{
  "model": "image flow-matching model",
  "dataset": "rendered scenes of coloured solids on a plain floor",
  "train_examples": 97500,
  "image_size": 48,
  "horizontal_flip": false,
  "conditioning": "none",
  "arch": "dit",
  "objective": "flow_matching",
  "cond_dim": 128,
  "logit_normal_time": true,
  "norm": "layernorm",
  "activation": "gelu",
  "mlp_ratio": 4,
  "head_dim": 48,
  "fused_qkv": false,
  "qk_norm": false,
  "dropout": 0.05,
  "inner_norm": false,
  "moe": "expert_choice",
  "num_experts": 32,
  "moe_every": 2,
  "expert_mlp_ratio": 0.5,
  "experts_per_token": 1,
  "shared_expert": false,
  "patch_size": [8, 8],
  "layers": 8,
  "width": 256,
  "positions": "relative_bias",
  "optimizer": "soap",
  "beta2": 0.99,
  "lr": 0.0021,
  "beta1": 0.95,
  "shampoo_beta": 0.95,
  "eps": 1e-08,
  "precondition_frequency": 20,
  "max_precond_dim": 1024,
  "one_sided": false,
  "adamw_lr_other_params": 0.0019,
  "grad_clip": 5.0,
  "steps": 7100,
  "batch_size": 128,
  "epochs": 9.3,
  "lr_schedule": "cosine",
  "final_lr_fraction": 0.05,
  "warmup_steps": 1420,
  "weight_decay": 0.3,
  "adamw_weight_decay_other_params": 0
}
Rows from block 5 of a small image flow-matching model, named by matrix and row number. Rows with one number within an expert belong to one neuron, the router's apart. Each number is 50 + 15 x the weight over its row's rms, rounded and kept within 0 to 99. All counts start at 0. After the name is the row's rms in percent of the matrix's.
After each expert's rows are labels from the 100 images, of 14976 (inputs lightly noised), where the router gives the expert most weight on average: "strongest on" is what is common among them; "colour at peak" is the nearest of a few named colours to the mean colour under the peak. Only what is clearly more common there than usual is listed. The data: rendered scenes of coloured solids on a plain floor. In brackets: how many of the 100.
# router: router (model.blocks.5.mlp.router.weight, 32x256, trained with AdamW), inputs 172-214
# up: expert up (model.blocks.5.mlp.up, 32x128x256), inputs 172-214
# down: expert down (model.blocks.5.mlp.down, 32x256x128, transposed), outputs 172-214

# expert 17
router.17 109:55 60 57 18 57 63 59 71 53 50 53 54 32 45 65 37 57 31 33 37 54 39 45 69 20 64 26 71 50 45 49 39 53 27 51 48 63 40 50 49 88 38 52
up.0 104:43 36 70 66 50 52 48 54 65 51 40 47 45 44 58 64 43 57 20 41 54 51 48 34 51 63 53 67 57 13 50 67 59 46 63 55 88 59 73 42 76 35 44
down.0 105:48 43 68 28 54 50 47 43 28 34 64 48 59 63 60 73 50 28 31 47 60 49 60 37 54 35 39 27 50 21 60 25 51 48 24 48 48 55 35 39 08 66 54
up.1 097:45 48 43 26 61 63 35 56 59 44 53 57 40 61 73 04 51 60 65 53 52 55 58 50 75 61 44 45 64 57 65 36 39 55 62 33 47 36 51 64 54 54 62
down.1 096:63 58 54 77 65 69 62 62 45 41 40 59 59 78 70 16 32 56 60 49 66 59 41 49 66 43 56 71 70 47 50 65 34 41 45 73 72 26 66 53 60 44 39
up.2 102:78 60 36 35 54 66 30 36 57 39 57 68 18 59 50 44 57 41 45 21 46 36 59 72 43 47 58 55 61 56 38 70 61 51 29 76 64 63 38 38 33 30 32
down.2 119:26 48 39 65 55 66 55 47 49 40 44 69 89 59 59 45 47 57 58 22 45 56 38 63 60 59 53 42 68 59 62 36 54 45 66 25 38 55 39 40 85 66 53
strongest on: purple object (99); its colour: purple (88); count: five (49)
colour at peak: purple (69)

# expert 14
router.14 083:53 70 44 55 80 57 38 48 60 59 56 47 45 45 42 40 43 35 44 48 50 34 33 32 44 48 55 56 54 53 81 52 75 53 78 53 31 52 43 49 69 28 58
up.0 094:55 34 54 62 13 61 61 81 61 35 71 64 59 76 50 66 25 55 50 65 59 37 32 64 35 37 42 46 47 89 29 42 40 41 34 69 65 54 43 57 28 61 64
down.0 107:41 38 60 44 64 44 08 52 42 96 48 48 56 37 38 40 35 50 51 65 58 44 65 44 80 64 64 55 59 73 41 27 34 40 42 46 81 66 44 70 67 42 45
up.1 095:86 45 52 54 38 41 23 63 29 87 37 60 58 52 63 36 45 62 43 41 39 15 51 47 81 39 31 63 61 56 72 66 27 27 51 51 54 28 60 28 50 48 42
down.1 089:33 47 46 49 67 29 60 60 62 91 55 39 58 46 42 57 51 75 43 48 67 20 57 52 67 60 78 40 53 45 97 42 63 54 48 52 54 32 43 58 64 69 57
up.2 092:57 58 67 46 68 38 29 28 47 54 41 24 66 40 72 49 64 39 30 42 42 64 25 66 58 60 56 73 66 49 62 64 58 25 40 61 60 36 56 35 47 40 69
down.2 077:60 69 52 72 88 40 41 33 64 29 44 55 44 26 48 53 63 44 33 54 64 88 50 51 94 52 23 44 60 46 50 40 58 37 39 40 43 66 59 63 38 58 51
strongest on: light from the left (68); count: five (41)
colour at peak: brown (59)

# expert 10
router.10 102:34 54 52 58 25 43 90 47 54 29 57 91 59 60 53 59 33 64 50 46 59 43 35 57 79 61 56 42 55 58 34 63 00 58 43 60 28 58 49 52 63 44 63
up.0 105:37 43 33 45 37 44 62 34 48 67 87 39 49 50 65 64 41 47 35 55 59 41 46 65 80 52 67 80 65 21 61 58 54 61 30 28 46 46 33 37 61 42 49
down.0 092:45 30 67 45 24 43 81 82 55 67 42 34 56 53 59 38 15 73 50 66 64 51 58 58 00 51 53 41 55 41 31 53 69 47 67 67 44 47 58 55 35 57 52
up.1 081:49 64 66 48 64 52 43 54 58 62 53 73 43 26 58 67 56 58 15 42 60 36 57 61 49 60 48 51 28 34 84 59 71 44 49 42 41 21 60 51 49 61 50
down.1 093:47 53 34 42 60 59 40 60 57 32 54 29 53 32 60 73 88 59 47 47 47 27 44 57 52 41 60 41 38 41 72 49 87 51 42 48 34 42 28 32 68 61 35
up.2 097:35 29 37 56 45 42 55 48 59 61 51 08 48 42 71 62 48 38 33 48 44 60 42 54 80 51 25 55 43 68 61 52 38 42 69 50 32 52 48 37 35 58 44
down.2 094:54 43 62 59 35 41 65 41 30 30 46 40 43 49 55 46 63 53 49 50 58 41 54 54 00 52 52 39 63 42 54 53 61 57 57 44 57 28 71 52 64 57 48
strongest on: count: one (100)
colour at peak: pink (40); white (32)

# expert 2
router.2 094:57 55 55 51 37 65 40 41 60 30 59 57 46 46 41 46 43 58 51 39 71 55 58 06 55 32 57 36 40 45 44 58 36 40 37 28 65 53 63 58 31 26 42
up.0 070:29 60 55 68 49 58 61 61 48 38 45 43 48 52 62 62 54 32 61 63 52 49 63 74 75 58 46 35 31 50 53 76 56 34 47 50 85 30 54 45 34 32 67
down.0 095:41 65 56 49 48 43 55 65 34 24 53 44 49 36 55 60 33 36 38 49 41 28 33 61 71 45 63 57 26 53 60 41 49 49 54 40 72 38 52 56 69 72 59
up.1 093:54 38 63 31 58 54 37 43 66 52 40 49 38 33 58 45 50 91 43 60 83 80 70 35 48 80 44 53 74 45 68 47 56 67 42 81 65 43 67 54 40 56 54
down.1 076:72 39 42 63 54 57 77 48 56 50 55 71 65 41 50 82 34 75 31 45 49 53 31 23 48 52 44 48 36 40 52 58 71 41 47 40 40 39 48 58 76 59 36
up.2 110:43 52 43 41 26 36 59 75 61 38 46 52 50 53 51 32 67 32 51 42 65 51 66 43 49 56 52 55 65 52 42 36 69 54 53 50 46 47 41 60 37 48 66
down.2 112:61 51 52 67 43 54 28 87 45 43 47 79 37 79 46 54 60 35 49 44 53 63 23 42 29 65 35 55 51 54 46 52 68 39 41 54 71 28 42 64 79 58 58
strongest on: count: one (53)
colour at peak: white (92)

# expert 9
router.9 094:58 47 69 35 42 72 42 65 68 62 56 64 44 46 64 23 38 21 49 24 80 27 61 81 24 67 43 86 64 44 43 49 65 25 45 65 30 39 54 73 73 38 86
up.0 092:60 17 26 36 55 54 31 42 61 76 58 52 33 37 76 63 66 34 46 48 48 80 47 47 53 45 53 49 65 58 47 56 63 63 52 30 24 66 54 63 61 59 38
down.0 094:48 44 29 51 57 35 36 64 47 59 35 37 69 76 76 73 39 48 49 63 30 45 48 43 67 57 57 59 51 50 72 63 75 15 63 59 71 68 25 46 68 39 42
up.1 103:47 39 09 35 06 30 55 47 63 33 55 57 52 86 71 33 73 29 58 42 39 66 39 38 64 50 62 45 43 46 34 40 48 69 46 43 34 44 10 37 54 45 42
down.1 116:56 44 26 54 54 36 49 45 23 22 38 65 45 64 54 54 51 80 61 40 45 37 70 22 62 57 54 59 53 44 40 59 43 25 30 31 67 35 73 53 50 60 49
up.2 092:24 64 73 24 17 50 45 43 33 43 52 38 52 45 59 74 60 71 54 51 35 50 56 56 30 55 41 17 34 49 31 59 54 55 39 61 53 65 33 62 64 46 42
down.2 102:76 61 56 70 39 59 34 50 45 48 43 42 50 47 44 55 64 52 59 63 32 78 58 60 30 53 13 59 36 55 50 37 54 42 35 44 48 64 47 43 49 58 46
strongest on: pink object (94); its colour: pink (63)
colour at peak: brown (25)

# expert 30
router.30 093:37 15 73 44 61 64 38 42 49 59 54 57 58 32 64 48 24 57 57 57 41 15 69 33 86 36 51 36 74 36 55 45 80 61 51 56 30 46 56 66 34 33 47
up.0 082:52 44 36 42 43 44 57 61 29 55 56 25 66 16 30 55 54 37 52 57 70 57 48 39 26 43 67 47 06 69 39 54 71 43 53 61 38 52 60 60 40 36 67
down.0 087:53 38 67 65 63 71 90 43 24 22 66 56 65 52 48 37 51 55 66 76 51 31 43 36 25 57 40 49 46 61 47 34 49 51 53 37 87 58 24 50 49 52 28
up.1 090:57 75 17 56 63 57 29 93 36 58 46 74 65 57 36 56 63 43 37 53 54 47 46 54 32 60 42 64 58 45 61 78 56 44 39 62 53 58 54 28 39 30 54
down.1 093:58 71 32 52 54 60 31 32 42 35 49 36 51 34 45 54 55 46 45 31 61 52 63 66 83 39 03 51 52 47 63 58 45 70 55 57 29 49 46 52 42 57 42
up.2 103:38 65 76 29 49 47 44 41 39 66 38 77 51 32 45 57 50 69 32 40 50 52 41 55 46 27 51 60 83 37 39 30 71 30 37 71 51 35 35 44 15 47 48
down.2 102:78 60 57 47 91 27 35 43 47 66 38 98 51 57 51 44 71 50 29 34 54 42 54 55 60 56 34 46 62 44 53 33 55 51 36 37 19 45 61 55 61 44 49
strongest on: black object (100); its colour: black (76)
colour at peak: black (99)

# expert 19
router.19 072:78 45 45 32 77 41 61 61 55 92 57 26 49 31 48 39 76 19 32 53 45 44 35 42 59 57 31 51 43 37 58 61 91 38 62 42 65 49 56 54 38 50 46
up.0 105:34 22 68 73 77 48 60 33 56 47 19 48 16 70 49 53 54 32 56 69 37 64 44 30 47 55 69 32 54 38 45 51 51 47 31 68 45 39 45 25 44 51 20
down.0 091:75 38 63 66 49 59 56 30 36 51 47 44 55 44 51 52 65 42 39 45 50 84 59 55 44 46 56 42 64 41 99 38 54 46 52 56 35 48 73 63 48 47 66
up.1 100:71 49 60 55 53 78 62 86 36 49 41 31 52 34 67 67 48 76 24 54 47 39 49 60 64 44 44 23 65 45 39 58 40 56 36 64 66 39 46 44 54 59 52
down.1 088:65 33 70 36 29 42 72 33 59 79 43 37 48 51 41 40 81 99 44 55 66 63 53 32 50 59 30 72 36 43 78 59 20 42 48 43 23 50 23 46 44 54 59
up.2 098:59 53 55 39 77 39 66 68 72 42 40 59 65 44 62 57 28 41 36 55 45 54 51 44 44 63 59 69 51 36 57 53 31 76 73 58 29 38 30 47 39 30 54
down.2 089:33 73 36 45 62 49 88 49 38 23 42 93 42 65 44 53 43 35 56 33 40 38 57 64 28 51 53 33 49 61 67 66 27 42 54 53 48 55 59 40 29 41 48
strongest on: light from the left (53)
colour at peak: brown (27)

# expert 8
router.8 082:70 33 73 52 68 72 59 58 52 52 44 71 44 45 50 57 38 56 49 39 59 45 59 66 31 35 37 51 39 52 56 68 33 68 65 69 51 56 55 68 41 56 41
up.0 061:53 68 50 57 45 44 60 54 43 29 51 29 70 55 51 53 59 33 45 30 51 52 40 39 67 36 51 46 54 38 49 80 75 35 44 21 44 48 71 73 51 54 49
down.0 094:35 34 70 49 60 49 61 45 55 59 70 58 47 36 37 66 56 63 48 71 41 57 56 43 28 48 49 71 20 54 24 39 34 70 51 36 60 32 49 49 57 39 63
up.1 087:45 67 58 69 27 51 47 55 62 56 44 64 32 62 67 23 23 54 41 57 51 50 44 72 51 66 53 28 39 41 84 49 42 26 66 68 67 56 42 58 49 49 48
down.1 094:33 62 48 46 46 49 51 47 37 66 61 58 42 57 63 29 56 78 38 60 56 59 58 58 42 52 42 48 12 40 38 30 50 50 46 46 42 38 75 51 43 47 63
up.2 075:60 17 23 47 71 40 41 44 77 51 33 50 61 61 41 34 47 58 48 50 44 69 61 30 64 30 33 45 66 38 64 52 75 35 45 37 29 31 59 59 45 51 35
down.2 090:54 32 45 74 68 33 57 69 42 66 53 31 42 48 28 33 58 44 16 47 50 34 12 55 72 63 22 50 81 62 67 43 69 36 63 45 43 25 38 61 60 49 29
strongest on: count: one (67)
colour at peak: pink (65); white (35)

# expert 31
router.31 100:56 46 65 36 25 67 52 55 48 59 51 43 43 23 41 63 29 51 54 31 44 46 64 46 62 34 27 62 57 52 43 37 52 60 46 48 71 47 65 42 38 38 72
up.0 059:64 27 52 67 56 41 65 40 60 40 54 31 50 47 44 53 31 55 34 54 77 53 40 66 23 51 49 51 32 72 32 29 80 34 45 54 36 32 34 59 63 33 37
down.0 068:36 66 67 60 21 49 75 52 63 40 69 43 59 63 59 67 55 48 57 58 51 44 57 36 56 28 39 45 49 73 38 47 54 56 54 63 56 50 13 43 31 67 38
up.1 090:56 53 57 46 57 31 48 38 56 67 44 52 45 61 61 63 62 54 34 47 26 63 45 59 51 52 69 58 80 49 46 64 27 74 43 43 48 56 32 47 46 35 48
down.1 097:39 58 23 58 68 64 62 38 66 80 30 55 39 56 52 62 50 57 47 42 56 99 53 48 32 57 52 35 39 73 58 55 37 32 49 36 22 67 61 34 47 57 51
up.2 103:63 51 49 52 29 58 53 45 46 84 29 48 40 56 63 50 54 41 28 49 53 69 41 55 46 67 55 57 61 52 56 53 39 59 45 22 78 45 62 54 56 55 54
down.2 116:53 17 58 51 31 62 65 39 50 94 57 29 51 30 70 46 55 32 33 50 52 40 50 54 79 60 56 48 63 51 52 40 67 55 49 48 60 47 29 61 48 52 56
strongest on: count: one (64)
colour at peak: brown (26)

# expert 25
router.25 113:40 58 38 40 72 67 42 31 57 56 51 49 60 37 43 37 17 72 50 42 47 65 50 38 63 47 69 53 71 25 37 19 62 59 58 38 72 44 59 44 26 56 56
up.0 090:37 54 56 37 28 46 28 49 63 29 56 37 33 40 55 51 38 36 53 48 56 56 42 55 75 63 38 53 47 43 64 78 26 61 54 43 34 51 46 54 44 60 60
down.0 091:57 47 65 49 50 48 66 63 54 58 49 55 51 60 60 46 50 82 73 52 62 40 60 60 53 36 44 42 53 43 66 46 49 48 46 58 44 37 68 47 73 46 47
up.1 099:42 35 45 51 23 62 18 83 48 36 42 33 66 64 44 56 45 40 69 32 35 34 83 49 42 62 47 24 64 43 50 24 52 47 40 63 34 35 73 27 45 60 47
down.1 096:43 51 51 54 73 45 51 95 35 27 48 80 44 38 50 49 55 41 55 27 46 21 39 58 80 30 50 75 37 57 61 62 26 67 43 34 56 36 63 45 22 27 56
up.2 101:63 47 56 48 36 61 73 54 33 49 73 40 59 51 57 36 57 62 47 57 76 49 45 44 70 64 29 40 43 59 78 38 61 64 01 35 72 32 67 49 50 42 42
down.2 096:34 52 51 54 37 57 42 35 39 61 24 46 53 42 60 30 50 69 51 76 69 44 49 41 48 47 94 57 33 67 63 59 45 53 94 54 57 49 53 55 53 52 70
strongest on: green object (99); its colour: green (81); count: five (45)
colour at peak: green (47)

# expert 6
router.6 123:48 53 45 71 44 54 63 54 31 66 50 28 46 52 54 55 74 64 62 54 70 40 47 53 36 58 41 41 58 52 43 51 20 67 41 63 99 69 75 49 45 50 52
up.0 081:70 59 50 56 57 54 32 70 48 70 51 52 40 49 62 40 53 33 69 63 60 78 63 45 27 45 52 46 55 60 26 31 27 58 57 38 33 43 28 51 36 45 58
down.0 084:42 48 48 58 58 42 43 55 62 59 53 38 58 31 51 42 34 57 63 77 44 49 50 23 54 42 64 60 50 42 18 64 70 52 41 71 27 49 56 50 66 50 57
up.1 117:58 70 60 30 92 51 45 59 50 58 55 56 48 51 28 54 64 00 65 34 31 69 36 42 46 44 62 41 35 41 61 54 52 35 48 51 52 37 35 51 32 51 63
down.1 088:54 74 62 67 82 38 31 76 73 30 58 62 53 51 36 51 50 33 63 50 60 67 58 37 68 64 63 46 46 38 35 37 64 31 70 42 47 48 49 38 57 70 59
up.2 080:49 62 49 42 12 47 55 58 47 50 50 63 60 70 59 49 48 28 34 49 56 30 41 72 59 33 65 70 54 38 00 46 50 71 42 48 24 46 62 31 52 32 57
down.2 087:57 67 50 57 38 39 95 64 40 37 46 74 51 78 49 50 64 99 62 48 51 22 53 52 44 49 70 46 60 56 43 64 74 52 56 48 69 46 62 37 61 47 46
strongest on: count: one (81)
colour at peak: pink (57)

# expert 28
router.28 095:52 32 42 63 46 52 41 22 48 38 62 49 38 52 44 66 20 46 52 35 50 45 47 26 36 48 73 26 39 63 53 84 49 64 60 31 73 50 48 47 61 29 31
up.0 088:30 50 60 60 49 58 47 51 48 47 48 69 60 59 52 37 87 61 54 62 57 58 16 58 42 38 53 44 81 48 75 34 64 61 52 68 59 55 41 40 57 36 39
down.0 102:61 73 47 29 48 42 46 67 50 63 61 46 47 55 45 56 49 53 41 61 13 35 70 50 27 63 28 65 81 35 39 46 61 73 43 38 72 31 51 45 66 50 57
up.1 092:38 50 54 65 59 72 48 70 59 47 56 48 44 72 38 43 57 69 57 49 20 74 26 59 50 57 33 51 51 35 65 64 31 66 54 58 17 83 29 47 64 35 55
down.1 086:61 92 66 71 48 55 43 29 45 61 35 43 59 64 39 47 56 54 63 57 39 58 62 44 67 65 48 52 28 54 97 42 31 37 48 48 32 79 17 45 57 52 52
up.2 104:18 75 45 54 63 48 46 44 45 40 42 26 55 23 33 48 81 46 47 68 66 40 45 57 37 50 47 50 51 51 59 50 66 46 66 54 67 62 44 70 56 56 60
down.2 119:72 52 29 46 51 60 76 35 50 53 46 32 41 37 31 56 22 54 46 53 45 24 59 33 32 52 37 56 51 49 53 41 47 55 51 58 67 51 59 58 74 35 35
strongest on: count: one (64)
colour at peak: white (63)

# expert 13
router.13 092:45 52 47 40 99 53 63 43 44 74 51 38 68 42 50 37 41 57 55 61 57 32 43 41 64 64 42 50 64 56 59 58 99 54 53 67 32 45 48 61 32 58 66
up.0 112:36 40 47 78 46 69 46 39 50 49 53 60 61 54 64 60 56 47 66 30 67 51 58 74 45 50 75 64 53 49 57 53 40 44 61 73 47 65 62 55 19 66 73
down.0 108:17 44 63 45 62 55 34 60 39 43 53 39 61 63 49 56 48 27 65 75 62 56 60 48 54 40 61 56 35 66 59 44 63 59 42 82 80 42 76 56 46 57 55
up.1 095:26 34 60 35 92 41 75 47 58 41 59 79 54 51 32 39 64 29 42 51 62 66 57 49 82 44 48 29 50 65 72 27 61 52 46 46 44 33 35 48 45 46 49
down.1 085:55 65 65 42 52 43 27 51 51 61 56 89 49 56 47 47 37 03 54 57 49 65 51 37 40 49 25 47 28 30 47 69 75 64 55 60 83 22 06 37 74 51 69
up.2 118:51 84 37 47 70 32 23 47 45 11 53 89 41 57 62 48 43 99 50 56 41 64 63 51 36 45 48 62 56 55 67 37 61 46 72 53 58 62 46 38 65 64 43
down.2 121:45 11 52 35 00 57 84 44 45 87 38 65 57 69 63 51 37 84 52 57 28 39 46 52 48 49 42 48 49 55 27 66 50 49 38 54 84 46 08 59 67 43 52
strongest on: light from behind the scene (83); count: five (48); tube (31); jack (29)
colour at peak: brown (87)

# expert 0
router.0 172:45 33 54 47 40 63 51 72 47 38 51 46 40 40 32 46 06 82 35 53 48 50 64 19 55 48 38 39 47 37 20 40 69 54 66 22 51 51 56 49 56 50 19
up.0 099:53 35 60 51 33 63 61 65 63 41 65 39 40 62 52 42 39 45 20 54 50 22 47 42 43 24 47 62 41 38 56 54 53 57 48 60 59 41 53 45 78 48 52
down.0 096:33 31 63 44 41 65 38 50 39 43 34 51 51 69 43 46 56 49 18 80 52 31 50 38 67 71 43 46 44 32 44 48 56 47 51 52 46 45 44 46 41 49 47
up.1 114:56 71 73 48 34 46 40 32 50 44 36 66 32 39 88 69 58 43 41 66 25 38 70 57 47 62 66 28 75 23 61 37 43 64 16 29 65 38 40 45 56 49 43
down.1 115:50 82 68 63 55 49 57 34 52 58 61 51 54 45 84 65 49 55 41 58 40 72 30 51 51 27 42 81 70 18 49 60 36 34 78 68 56 38 54 63 63 35 50
up.2 094:44 45 66 65 59 36 35 73 45 35 62 49 63 14 61 32 52 64 23 63 34 37 67 50 38 66 66 60 53 43 55 36 57 44 64 41 63 44 43 41 45 67 43
down.2 082:40 47 68 57 83 19 64 75 55 10 41 67 46 28 63 32 41 72 38 74 54 56 41 42 53 36 61 51 37 45 36 41 29 60 48 68 42 49 82 53 60 29 69
strongest on: teal object (82); blue object (80); count: five (55); its colour: blue (51)
colour at peak: blue (31)

# expert 12
router.12 092:54 39 53 57 46 35 58 64 28 62 62 49 60 43 52 51 25 39 52 65 69 50 44 22 51 54 40 27 45 47 61 74 50 65 31 45 59 51 64 67 45 40 35
up.0 098:57 62 46 46 56 55 28 40 39 95 38 35 52 25 33 36 50 49 48 49 48 37 43 57 84 50 64 62 66 45 68 70 66 55 53 67 58 48 55 40 27 59 73
down.0 099:24 33 38 54 60 62 72 43 62 99 57 38 48 35 47 26 66 46 39 61 41 26 48 51 45 59 36 47 55 44 39 58 89 46 42 33 52 46 39 49 36 48 56
up.1 095:40 58 71 64 24 75 53 31 45 53 65 10 63 50 40 42 67 66 75 72 47 65 23 80 39 44 63 61 61 31 66 43 52 63 44 64 34 22 50 45 42 38 35
down.1 103:20 46 61 51 42 59 48 07 53 73 29 47 40 56 57 41 43 23 53 56 34 80 46 56 41 59 39 43 34 55 75 69 29 52 33 65 47 60 48 44 50 46 68
up.2 101:59 58 38 48 58 38 66 61 50 53 51 37 50 65 42 52 49 34 73 67 37 26 40 38 29 30 50 67 63 60 61 36 47 66 56 56 64 50 47 47 72 54 54
down.2 107:45 46 62 52 34 52 37 44 41 38 46 22 56 40 62 56 14 00 56 55 33 47 49 49 26 57 55 66 39 39 54 56 75 72 51 45 39 40 41 51 43 49 59
strongest on: count: one (61)
colour at peak: white (63)

# expert 11
router.11 098:34 10 70 33 41 58 44 28 58 56 53 27 53 52 44 32 02 43 69 43 60 44 67 46 78 41 54 35 68 49 30 48 78 64 46 59 47 46 59 52 52 28 46
up.0 108:69 48 62 30 43 59 60 68 45 50 38 51 27 33 63 75 44 70 59 49 39 62 60 10 02 66 55 52 10 64 47 55 55 50 43 61 74 52 31 46 61 36 43
down.0 111:65 23 55 51 33 54 46 37 59 42 43 43 48 68 66 30 50 55 64 62 64 41 57 32 50 53 71 64 44 65 80 66 39 69 39 58 46 74 27 68 45 75 36
up.1 094:63 72 70 78 61 61 43 19 29 35 64 67 39 67 71 21 58 49 74 54 52 42 48 58 87 70 38 36 50 76 54 45 51 51 64 49 25 40 65 68 46 48 61
down.1 112:34 47 48 50 57 41 63 54 56 34 78 30 29 64 53 52 50 44 40 26 49 44 33 41 41 64 52 34 33 36 52 55 49 61 51 65 56 58 54 21 52 58 44
up.2 096:55 39 68 63 22 37 44 44 65 46 56 43 31 47 61 64 27 51 67 39 56 42 58 49 78 33 42 59 64 35 36 66 37 62 49 53 52 19 27 48 39 53 71
down.2 095:52 51 49 68 50 53 53 23 40 24 55 22 43 20 63 52 79 71 39 32 55 40 44 51 81 31 37 40 38 52 65 61 48 48 53 41 26 75 37 35 63 28 39
strongest on: count: one (69)
colour at peak: brown (27)